{
  "targets": ["light from"],
  "norm": "groupnorm",
  "weight_standardization": false,
  "widths": [128, 224, 384],
  "label_smoothing": 0.2,
  "residual_init": "none",
  "shampoo_beta": 0.999,
  "eps": 1e-08,
  "ema_decay": 0.99,
  "steps": 10300
}
Rows from block 2 of a small image classifier, named by matrix and row number. Rows with one number belong to one channel. Each number is 500 + 50 x the weight over its row's rms, rounded and kept within 0 to 999. All counts start at 0. Numbers have three digits each.
After each channel's rows are labels from the 100 images, of 14976, where the channel reaches its highest value: "responds to" is what is common among them. Only what is clearly more common there than usual is listed. The data: rendered solids tumbling over patterned floors.
# convs0: first 3x3 conv, stride 2 (model.blocks.2.convs.0.weight, 224x128x3x3, each kernel summed), inputs 0-63
# convs1: second 3x3 conv (model.blocks.2.convs.1.weight, 224x224x3x3, transposed, each kernel summed), outputs 0-55

convs0.203:485472479505401486531585451435470555553521507555447464515441479496538519542501446522597474518495444492403747449420539568488457419445525419491475480522560541508496493460454409552533441517518416
convs1.203:534506442606458574510498547510514426526454484377462464463540491474541489516481464489527461547501477426497441439498496466504425577559491590599395473490486477498499543515
responds to: light from behind the camera

convs0.151:482546571590509542510489465459585511541498506510488544471497500485530470527520482499432426412631393430507547571447551540526530564578450607558397448560455522468494571489497551507442526487486537
convs1.151:433495396412516452563545468450491546537516384438542617527527472448456413596572472455473495533489524501465419491463443501443467489475557445496396480556464451438494511449
responds to: count: one

convs0.137:531489466440416543419464507486509518520503505585381483496513475397561466551482559504490509460626604503548460480486399497498516474570411480470479452488484509465436452406555488459513454499506530
convs1.137:538477404467493479485567538471484595534457493487496540506565546476587479504532530473520544583535438524541458405524439441463519566524495507472476515621517514491450450519
responds to: light from behind the camera; count: one; egg

convs0.179:553514549548521472484525460520475465439514572407480511554515535487383521478545437589441585496448518496422463468524494514528572532467501476545506453380483436561480443558506541453471428492509474
convs1.179:513397541428479469448510436474490515508471549470557420390520521478405487513505501492526538436543651490470508510478516548564410512521555491517498499508554553596479602589
responds to: count: one; light from behind the scene

convs0.206:632523512476498429505558490450402499505483494545462468598486543497628568558516557460520559489590527467451477442533539465519431544507458603561595492423480604489398477533474553514461603466455408
convs1.206:458476447579428482461453434465505456506423437461446449509504453460491541544431512490555435439500494464529449433551509597576489485539490508469562487598415501421507554546
responds to: count: one

convs0.193:543529528530476521472523477520464450528503578356490490611531488473457524584459496568506503393404555518473413515502456506453565452518527454461570505452511520487430454522515515512455458493531439
convs1.193:470522449533485556433540456543523494415441484589433472505496470507491596460526496568551552534452516496624614553523462583467462469533540511576479478541634548490652560446
responds to: count: one

convs0.164:457463435487469489516543519493449453433491520487493456578538573498539534491528543443568552651441472524519612456455529473476489426485528428451458483528433529507449448529524445546509437517558457
convs1.164:475533467497506457422503572516609479521531563410441528582462509370472487542490551529540512533515452432437433521511549513483447501461495492488466483483452475465419534436
responds to: count: one

convs0.159:521521487498466505484484428517486472502510492531434550560524528524544492590482479262607488462492532535518583438594457486379519477538453487467474436497503493498462493456534438545518424561549468
convs1.159:535425535469500480480523524437408480462530510550492611495475485473424457579403480524504549425489510521542604435548529491436500552460498559504562530543451422501471473510
responds to: count: one

convs0.87:519445553525502562553506438509517552525574512544457431462419525400430455435461480479474516430501560487438432554439512490524321534477477528512445538465502457457533479492558452474419449443561534
convs1.87:457396473481576406497450525578414456523561573468480472493534432530481477534462518473502501562435451399528472486458545501498555377455407483436565492564478423597448481448
responds to: count: one

convs0.165:396546410546535444597561539507452540522491475529486464526448489545581452501513562498556520528550447490604514471341569520539458443512500462521556502414556455521603454487579517507609569446475542
convs1.165:468601548484388440522459507456530514481454468419405462455420445477489409493447548548491593583459494578510480498548507487500511500545482431485585468479505428506513521568
responds to: count: one; light from behind the camera; its colour: green; its colour: teal

convs0.124:534542534535494453473548440454517425503475500512508560514540585522540593562488517364570572545520490501500419482402436412447514400497521442383550560468547475494426510480512397542529457419472461
convs1.124:509413445427544551391552495467460426436475512548482447454472509510464473476565539546410447422506565550562437462457486447442411483402499500475472427474543528543486568536
responds to: count: one

convs0.196:497509520563486476464453463571390511489530483371517465608486500488461530527595493523563540588419510435442596580486446519442496488498514549529570496545479506552452409481521522441531499568470412
convs1.196:426526522569508454426495469477620556541447516458506532506506538376398461515469498474446532486608531654563526563482475537508522588463463536508602527568613523487513557554
responds to: light from behind the camera

convs0.64:537476488598537580475508539552545470462561508474410574492426491406502475513500540576451506554560460390462352469604505516507577558463494491463441465499480505518414434472464531551464504505571514
convs1.64:481507570508513517434425399345544511532492472446456506464432551450479538489435540490431531519554610537501529430446593632449506542552561549492463500580509517555510539523
responds to: count: one

convs0.48:491497603548537486589458463538620400403496488470501553536495455453487514513568393493490528384345421479488441581595477510427534488554521522489494586479526378551472512425499376454540465508482490
convs1.48:364440480518469562553482489390606386394529520452489541507523398629513585529473479489493414514461536452539491483463526521330495583466444412448486416460485456517432564465
responds to: count: one

convs0.156:477503549420565528431604505469500409446526483558501450520463442499541456581521460556471529515369560464447511536461489538469434586538476447454474416506571533505432405494558490540580512522451555
convs1.156:500569546578567424457459444516509542484537494493401503500452373445549448501523524486460466500445531434502508447438530513492478455397539461475568631547490516408371474517
responds to: light from behind the camera; count: one

convs0.78:420451451492492448456447436474522547495511481564467417431470439501439541532492425477501508434427480476523757460428514500352509409528501498490457584603535479463486466544459466553528471530480455
convs1.78:394495445481540460575498497459445455493452482482425496469461495478461454487501502519512485516509517478532535522461465542434587523589594540531517530499640503441661449539
responds to: count: one

convs0.71:510524477505515473468523443484394472509472506476448517565492472493520585557614501482403457431491527545490452465511528474443596512539435422508620446476493498444478434509540536529494500484484530
convs1.71:530487531445448509515487499519603479496485431507459544567478535548502477492559532545621649557562514503496539504572562538544503578481546497569471586555504606527521561552
responds to: count: one

convs0.46:561534446456476464497536460416472527484546503479503438460514541522455530553517593474661441467530484515542643445324518503597485507515501464481499437565513593451542493539500465624508546456533433
convs1.46:502405401534493523497513500484575464513469482437449500493464388499513474440473438485481488544498419447470507537389420464463499461536500603525544509465495461367560278496
responds to: count: one; its colour: yellow

convs0.136:502477492418549508430491417586634564521560593422456389500505471443395466507478449526509544463421467486430449555541420474507461563491495561489539497471497478410562420401461500624548510480404518
convs1.136:501437442644572494479474429484527528436508420448541451483538500527475443502475495471453461496481627548508431488482526551502428506455532456441524467478380445542475493580
responds to: count: one

convs0.29:600549499506571493523492470484425507489520481505448467491454421493519482495527613462462511392522505502548642419330517565504427460575508440482494561367635585463492488491550596530553437468479501
convs1.29:388429407440500493497462463571493490512610508537508457515532438409543547530527492512541468482519529534488548496463485476578441539498440467477572465499429500560543450496
responds to: count: one

convs0.30:481519557572488476541611507513516521557526533507392480529493592507479474472410547523486448425461556439616600482420461445497473512527362571538489474417400463457542469397573528490425426532445567
convs1.30:408463587546480422487537498487534609416495466514459492527505538588537560496369540575531551493458437538526494598507453442531487473534542451487402568493553512491502495537
responds to: light from behind the camera; count: one; teal object; its colour: teal

convs0.43:511496506515483543568472551494522625535461548484591553500440454413429461532624462522540478391391480459540554529503451507429501552514545494553422496488475431603418505538522507513508435413489451
convs1.43:461486465535407458497436428413501529550484440563440478535460552383406429487503458394446451547534544460496450555448599480462482542520477493428507392516550586493456453524
responds to: count: one

convs0.106:516479506501537508473483430494532513486487442480587533501509444465625508494523487518546572463406458603492438513595484541445481419563554495526618494544436598455433451476513454498457497496480565
convs1.106:488633484571441505517540490537519517424494490527555470466452520541460474492447501583475493521566500444518558523520402499634562561484576509595541710513503552441516453600
responds to: count: one; its colour: white

convs0.122:536433475468507520591604467498539414499500380446451565524438432482507520567462482548403512488415480436447486437556467495436500465481532540445486458525407436556533493535499442512471504549474435
convs1.122:458483517556505539548476560564471540494530532517500551469472520591471455507440462510460488441484431457507394494489617531576561528421501514488456430543509545531574533448
responds to: count: one

convs0.68:557532512457483518435413476460466422455488506512441628533455495479444458508527515427470531482548455546430435474518522456490447452439516500533430606594530590540418605534550543535499429495532460
convs1.68:508506480586504501552570524504506489456583543575473481533580498574454547459649522571594498527513519556607566535470457417482456472476451498438489476479494417621452501475
responds to: light from behind the camera; sphere; egg

convs0.96:523488464419463536490441496507539596542500473490575467549544542553537592513432464439523566519448364581517422412568555469483483493494472498532589571505564441504475448472466502584488538485524466
convs1.96:470529605441502492557497521517583576508455505568513565487585417424509537516507497573454530533561501437497440581576450597488511496569531532512521467467449582529458471443
responds to: count: one

convs0.141:484597443503491579441573510551463590505586476554499358556512549413476501474330545544471559562492482542528435440466433547477464475475426473537559505454590484474470496373479483483520434483476486
convs1.141:559442470538501538530529495470574526458488506524410467489453399521463423508610481470413482445463504440563435600428461479519513516470445512451465438517522545463426541503
responds to: count: one; its colour: blue

convs0.186:462490474518483507544563512487515534466490543418508440467470554552421515475528477500597488538523456491380527573412444511518592474488513417465506579515458510465571539585508534551496496533538571
convs1.186:554527465467518519476564481608542550504547464401458560457444468504466519513468452410441545526499523386433568400463495439594568574482494484548506485519443524555495598522
responds to: count: one

convs0.150:442433465411482454591516484529524503501497441638449475524475494457449523527490547518574447470512438455511734502411509500554481455408525539494504570550497499480554445487614540607493441477505483
convs1.150:465514466506533478557488445496429467486494432502530591570496436476543443473474512580511494539427497413471382476455442553428417452481521547483469370458490500466491532435
responds to: count: one

convs0.10:452511457506447460576550481509380562466569532394492499535507521415556480463472559496491535525559536491540553468416419499504478469523488429489508618476542566533385434496541533538515523486489480
convs1.10:489504413514423520528484478507432486468511444472397463473558500487534510497466474452521518569504554479476448451527534537512444482532559572552475449548489584386588461554
responds to: light from behind the camera; teal object; its colour: teal

convs0.198:507496483488384464581486508457600494456511486490503557519497486504520475504507503478480469457405540531474549464544479568517420569484551518464525501484443613519371423486573470411552524476452530
convs1.198:484505433512512538536521562491532524426517548605584386547455482572561577570458553470498516496519552537505464559572532464449497431445492504483517571474517510502467531499
responds to: count: one

convs0.188:524512563480524520459633481390555534546528539489420398587559463423490551499570475536588553413561533477608401526472456435464445533555491470448505573554511546471473486492588475454508490520502559
convs1.188:385451469591466493506553536411520523427433461509444456495435466459422500478520482567467471493507519479511508512520468435516494437409479475463390505444579453551487504544
responds to: light from behind the camera; count: one; teal object; its colour: teal

convs0.76:557511508515499487476550525527474392488496478494430503573503458531573452559488488535454531498446512461482506471496459465522540503493442557489451441557549598449403521491555513593419516460550490
convs1.76:401423519485485572525514504629522516575551506558484525470503494455453495508424445519521542478507448490488570446464473499506574437502484440474461533496579493568646502429
responds to: count: one

convs0.212:507538443480556449410555490493431517486469466479537481556456573535514575450477489436473570493485460518498571490519451486494504440618438509469542482522397437571442592527450556458514477539533476
convs1.212:424517537464482512447577461549601462580496528528534477543452457434531476493527492492402344519486574538430540583478486551381498525422528491480498607482451465478445468548
responds to: light from behind the camera